Rows from block 2 of a small CTC audio transcriber, named by matrix and row number. Rows with one number belong to one neuron. Each number is 128 + 32 x the weight over its row's rms, rounded and kept within 0 to 255. All counts start at 0. Numbers have three digits each. After the name is the row's rms in percent of the matrix's.
Before each neuron's rows are labels from the 100 clips, of 14976, where the neuron reaches its highest value: "peak on" is the class under the peak. Only what is clearly more common there than usual is listed. The data: single English nouns, adjectives and verbs, spoken by a formant synthesiser in many voices. In brackets: how many of the 100, against the usual share in percent.
# fc1: MLP up (model.blocks.2.mlp.fc1.weight, 384x192), inputs 0-191
# fc2: MLP down (model.blocks.2.mlp.fc2.weight, 192x384, transposed), outputs 0-191

peak on: /ɹ/ (42 vs 2); /l/ (34 vs 2.1)
fc1.147 201:128126128128076128128128124128128110094128036193128113167052236128108128090128128020128095134146128128128152057130153160157125128161135059145146128128128128181128128128128128225128121116138128128112095051128128128097067187128128128128128128128128104128194132128195214128092128128142128063128128097176076121099151176159151149128042178109128128135106128128128157138128128136170152207128128148089128173128128183128181137128157128128128128085090128128128059142128128154118130128128128070128052177128128114129102205128128102123128128128128208091128151141128128128128128128119094128
fc2.147 173:128114160077158075154128196128128102130113128128128150128113128093175148173198128128069128128128128104128035069128141153128128128198102128128128128191128128134096128128128128179128158193083137128081060128096105128066128128128128060128128094128098128104052153179117135112135167128078070084203128093101174139128143128119079161128128057152054204128053128107172128128121177079162128076128128053064128128128143128079154081128152128128128133076163128128187128128128126128128128187158128082128128128155128128098128128146128148133128128186144128128177187128165176144072128128128128128

peak on: silence (89 vs 44.6)
fc1.376 126:128235128128128071128161128071146128198179128086078119128128128103083128128128128176167128104177150128128109128099128091128128128135128128128128167137163128128128128071128071181167086128128128115128128128128047094188217175156116128128120128128128128209128176128128128128128080097128080128128084128128082171128093078128128150128161074094195156128150104125146067151128135086128145128144152128128195165128128128128128080128106128128128153069128066094128128105128128129128186128128101158169097081101128128128128128128090128128128163196128088128030128162128128128162188128216029128
fc2.376 127:110128128128128109128128114128128088128157128118128072083093099128128104128128097187128128128152075043128157128128128093128128064128007103128128128151128128128128128160128128164138113126128128170128103093181205128080128128047128128187128149128108099128128128128128096153167128128128050128128128131128128128128128160154128180128174065128159128080114095128105168195185087021128164128169128093150128130128169170128113128081128125045167128128128128150192161128128141081072128128209128128019146128128088128083169131142154165128128088176128121087105128158105128114128187128193128128

peak on: /ɹ/ (79 vs 2)
fc1.164 093:053146120091173096078054120101128155157078128120109128165128128182120113128176044131119128152128128063128078194159128124142111076128128128103128156128128103153115128128153128173115142168128097078128128083130128172156128128128128076128129153128128128128167080165091140201200085124150126128128124128128128128075102118128128185075138128128103084128080171081110126164076136128156162193124128133183128184128127128115128184105128128196128110086238128147086128128128197114155140086126223128151128148128128132124050128161128177109173128124128128128176128174140046111128128098128128083
fc2.164 088:128157128107097128217134102083145120128128128062078153128126157128116070077101128128120146108157146128128128128161128163097111063128186055114128121121140128128109083125069140117164128149128158162168085087164116128160128128128092128150108088119128128128164144128204144150128128128154159170073145230112134128128071130114128128138128140176171128128086110102132162128128170127164128171120191072096128128128104196173093116104128175081077089128049102092128207128147128145106153128134196154128169109112146128128162090079085128128125102128118033220073143157094128108171161093151128150

peak on: /s/ (98 vs 3)
fc1.100 079:128085128128128128128156128128128077160128128128142139128079128128159128128128121128128161128128058104128128128162128128128080128128112128128167194128128083128128128128128128128107128206174177128128068128128128128093128128128162128128128128128087166128128128218128128128178128128128099128128128128128124128128018128082128189212128128003051168163128128117099103180103145128126128187128128128166128122128128242128170175188128128128167128128128128140128128128128207128065150128128128128172128128128128038128128057128028144076209128128092092128128105128136128128128128128128059085
fc2.100 086:128128128128153128128128128128128128113128128128128128128128128199128128169128128128128177128128128090128106181128128047128128033128091128080114185128128128128112102112107128100075046142128177093128098128157128128128111087128128128128128128128128128060128156096128162128140113128128100128128128202128128128128224128142128123128194145128128035200128128164128128128128128145128185128128134128203128171075128128219039128102001128128128128128128160203075035165128126128128120128128128199128128128078128128088128128128128128102080128048128120128128128077128128128128128128128218102

peak on: /s/ (58 vs 3)
fc1.211 093:063128128128148250128098128068138098191128091120191128120050128128128116128050080203160128128128190128088036128128128128128145189128086121128126128122128128098168128162147110101128128128128128083128046243120158128154128132154128128128128132128145128128128128114099122197183128128137132128128128161085128128128128128128128128094128128098022128148056057128094128128188171113123128101128057128147128133167137131128128128128158128096128128128092186128097128128142179156066173128139163128165128178128128128128128128128149091093128128098069128085128128074128084128128091128184124128
fc2.211 090:128128128107125128204128193128128104128188152128110046128070064188128128128128128072128128128128200154128107128130128128128108128128128128122128128128180128128128136128128043128063128128128128128095128109078128127128128128091128128066177178152128188128128128098164132147067128128128128103201128078128128128128185164038187128140141107061197128128128128128128107128128128128128128235228128128011128169128090110092128128128111128124107128128041128128128128128155128128099128148163128128116159063128128128164181128168128119128128128165163128128056128128128128171128155173128179079

peak on: /k/ (35 vs 3.1)
fc1.217 063:108128159128128128173128128128128128056128128128104128128065059128128114070114174128095128128149128128128154104176128128128128144128128008128152128128177128138128128208094146107082211168088128128168128128164128128099128096128128128189079128147128128128128185128223128141090128133228128128177128046128128128082128128082103148121116128109208171145050128115128128128078171128128104152145068187089128090128128214092128128128100102080128098128128139128128128180128128145174128128117128150191128128128150084128128206128128076128170176128128128104076128128128128128146180128080128084
fc2.217 061:128081128067194128128128156128128128128167128175128128177128190128117128128092128088128157162128128112128056128128128128128063179011128183128146128128101078183088128152057114128128128128128095128128128128043152128128128207128128162128128181128128128104166094083128128045128128128128128167100185128128128128128128159128160196172171128176128162046128043085048128128109128083128128128128081180173128169128128128128093128108128153128128137128075128106156128128042128128096084109128159128128178128128128085195128128169108197162077128111106128128128128142128173128128128128178128163

peak on: /ɹ/ (76 vs 2)
fc1.175 105:128205077128128128128128192108151123108141086128128128209044128128082128149128050128158148128152109045128143128077128128140173082128168130183128128151128128182128189117128128128054067173128159128128109079128128128128128140128128046128128166128128128128055128099090215128033128128181128128128147128226128112137128128165151128128128128128128112085083128128128156128199119144092128105159128128128128128128128166128128189128128128128128128166052101128128128157078128128128096128128128159128156147128186128128063128128105177128083128128128084128207128089128105090140072149207159128
fc2.175 094:099128128128128104128160109099128080128128147119128169150128128128113082128128128128098128128128128128128128128060065128128128128128128128128128128073035197086128187137145128234128128153128128192135128128128161128128128128128128162128079094168128159128168128128128128188152128095065128079140128128128064166029097150128190187152050128128128128176128230128128110128035198042150128128128108128128128128128141128128176128151128128098095128128142128128128183128162128097128128089128128128128169128173128000099128098128128128137095128144118092128128128065128128128179146128189124188

peak on: silence (99 vs 44.6)
fc1.55 138:128190146161128069128128114181128105128097128128110126150081104147229128128128051128128128128128128159128128128128198128128128148128143056087128128128128128210071128026128100130128092101071128087128128128064128128200128157128128153128128128132149128036128152152128128220068110128128128192128099128128128128128087070155128128128128130131114134173056128068128152128128128128133128128129128128128059201128128128128171136056147128128128079108162128128158128128087131128128164128051128058128137122128128084227128128099160164128128224071128133128128136092128140128128128128128128094
fc2.55 126:058128128119128128225160128128146128204128090165128128128128128128128128128128128106175184140128128128161128128128128195128128128128212128128128126128128128083202128128128031128128175128128128128091096128195128128164150128109128195095101088128116128128101128177128118095128123165128036103178184140128107128136128066165149128128128128128128128128128128163205128128151128128128111081130084118128096128083128128128128128128128205128128128149128128087028128128076128128071128108128128128103128128105091128051180128157128128174128128128128128091060094128158128128189163006034128128

peak on: /l/ (25 vs 2.1)
fc1.234 105:118128107201201128103159145128128185128128105128168151128103128165128207150128128156087128128128128054114128079128128198118128199128133057128102144128163161128146157128083092105128058171128128106128084128128170089073096111164098128128092087128084128113186128060128091112096101128158128128118094128092134182128090099161070209099128164166136128166099128128159128128166099116081128128128128128152104145208103106071200137082056128090128128137128128128126095161166066154158128116144128118128200128128196113146128078142128096128128065128084099106172128128139128089051115097101128128
fc2.234 112:128128097128107138090160146148128128100108091101069104102103128128151083156078128179106117183128188154109104128128128101128066040098128076128117115108142128035128128154113139128128156142144128154191128128128102128082158091116136169128068114096103128128172143174128152080207189170128156128109128128118171120172128043128128139167200153074128128175041153194143111221120128153087128166128154135076089128102205128118128128183164128090128153100128163115128099113139128128100078103128128128079116128117128128108117160128161069105128128128113208128083117148101152187128128152107128177

peak on: /ɹ/ (28 vs 2)
fc1.130 140:122161128128171045128128163128189089128128128091128144215096128142073189128128040095128128149097156128128128124128128128118063128093128164160128128128128128145128128128128128128128064128034128157170128101186128128170128128151181128128072128165128112136134128128118128128128145128205105128089147078140077128128128112074128128135129167128192094128091022128128128128113117100162061128128128081087128148079191166162178128132042128110174128128192128128128128128156128126128173128128191140128128111128128090128128097222094128156175228152133128128128128110073128128069158128128128109
fc2.130 133:039215128188128157128128128113128086160128089081128116115128126132087128128099128128128128128174152139171128074128128128128146128128128128186128128128128140159128101128080128201214071128114174075128128128034124073156128128165128128144128080104128189128128128128087128098128122128053118128128156111128162000174128233128128128128128128128117168078124128128184128130130128128093128128128128060128128128192146093115160128128128128111077128124128128072128128071110113128078165136128128155128106128188128128128128146128128105145072192100112040145128189191128128128128128128192128128

peak on: /l/ (37 vs 2.1)
fc1.76 096:128128187128153128128128128128128128128068128171144128128128128128128128128128081128128128128128092106128013128128139183128151128128128128128208128128187113128128128199128128128128128128128128128128128128188128128128128128128205171164128128173128190128165180128128128120128085128061128128198130128128128136128000128128189128128128128128128128128114128128128128128221128128128183098128128128128128142030128185128128128119128011128128128128128128127063128128074128128108128128128128128128128128128128128128128128173128094128128054128128128128128128128096128124223128000128128128
fc2.76 079:128128128128128128128128128128128128136128128152128128207128128035128031128128109128128097128106198128141128128128128128111128094128128128074128128128128128132128128128128128128128136128128185128128128128128128128128107128128128226128128128187128128128033128128207128217128128128128128128162128240247128079128128145031128128036128128128128128128128128197128128164186128128128128128128147128128128037128128128236032169128128179101128128128128098128128205128082128040128128128128132095128128128128128128180128128128128165128128128187128128128086128128128101128128128128128128128

peak on: /p/ (60 vs 1.5)
fc1.244 082:151128111164148076128181128128060103100128169128128098164093103115155074145128086083111107146128140128107089128074167117128210140102109128071162177128187144161146128101193084128146150101109103177201111128119112112128204128092146128161128140147128128166082098153128063128141059162143112141083096128128128128102141128128161128160128158128128114173128078128128128128173048146094128128128137142216116108128179128144117128114182221128128078119108128144093128128137128089128154182106139121177144119111173106148138156182111156120049128128113078128075128128191128128089185033128086154
fc2.244 082:128116070071128128193207107103128150097128090128116098128100128095115146077109162148128072157140128089112075128128128049149223128128140113176128044151086128118148128165149099192151128128219128128074063128102143128128128128116128087096105073178146128166109114148147128128172110141162159156212147146166138128128182110182128128109128128074090128139180158128181140099128128150115214116128128128109128100128128104084145117128113100079145128128107172155142128087115107155150189104128094128143128147084098081201114154139128182191089114128128153139092108128176139152072115128077160094

peak on: /ɹ/ (37 vs 2)
fc1.44 116:154128183076128128128151128128094128050088128128128128161128128128128104128128072128101128106176128128128168128128236165148128128128128128128128034128070194162204128204075128128117128128128101145063128128087053233128128128093128128128075149128071186103052201065078145058128128119128176091169128115119108128128110128128128128128128128158128128128128128056127084109128139089128128100128177147120128181128128128128192128172128182128128128172128104144128128165128128128128128101202193128128128128128225146128100128128128128114111161128128175101104128128190128128154128128109128128
fc2.44 120:128182118115128188118128128128128088128128128128128128205140128150128128128089128128128128128117128128128128094128128162128128128128111128154167128209210096160058096114169106147128128158206128165128128128128117144106128128206128128091128128128128128090169128128058083172128093128063105128128128128128100176128128128151170140128077094128128128177128128128148128128128128128128169128128093145108024128068143128128128128128128128128128128165128080128209167128128128128128032172128128059139218128213116171079128128128218128128128194101128055036140128128104128128128078128084209128

peak on: /k/ (93 vs 3.1)
fc1.104 042:090105084128128128082128128100128128128058128128089187128102169128128128160085090128128128150128156081128163128074147128128071094128177024128150128203140128187128128195128128166169128032128086128165098128128128128128102097128108062186128156128128170148153176128128155170128078128128151162128175128158161157128099097128174164128153094027170128093128128101090128153128150084128093069128159108172100083161154196128128099073141128083128160128071171093128128128154168128128175128128074166179191128128149099128085176128150128128128078128162128128165128128128128152128153059128091128
fc2.104 047:128175128072128128128128051128128159128101128173128128128078128101147128048098128128147128101128100189081128084128128128109080163128167161097128128101190128063128092097084149128148052099170160085128150128108128128106191148110128128128091128128169185150173128144107071074175128084128166150128128109069128128070153128160103128128088159128063128128159154204151162177161102171155152171128178182128086170128088062088128090128094128128083151155187147169155128128108181128128108128155128181165128105128171128196156128128128128157095128128161128080082128194163091097077128085128165128

peak on: /p/ (96 vs 1.5)
fc1.375 067:128128159100128128128128089128128089065128148128128059154128163128019128088128128128079128100128202128128162128187128128058181128128156128128128128128074099176243128128155215100128128128128128128128128128128095128157128128128128099128128128128067080128095156128099128146165088128128110184128087098154099128079128128128128128128177057154144128179155067128128187128151128195128238128089128128128128093154110128128128128128128128128128061128121109122088067079127128051128128128128128128128128128128128128069145128203067128090128064128158128154117154128128171074085195090128153128
fc2.375 084:128186083128128086128193128128128162128070128049128128072195128128169128128128111098128081128100085146128128128128128128128226082128170128110128214184058144100104109110128180128128128128128041128128128128128160104128180128116128128128047128082128128116128128128128158128128128128128109128177128087128113128128216116128175128128088100128128128128093140128128128128128128073102128089169220128128128128171137062128128051128128128128071128128153089128193128210074128161164128100099167113082128128081128128148151128128167128128128128128156094128046100128128114189193167128128054128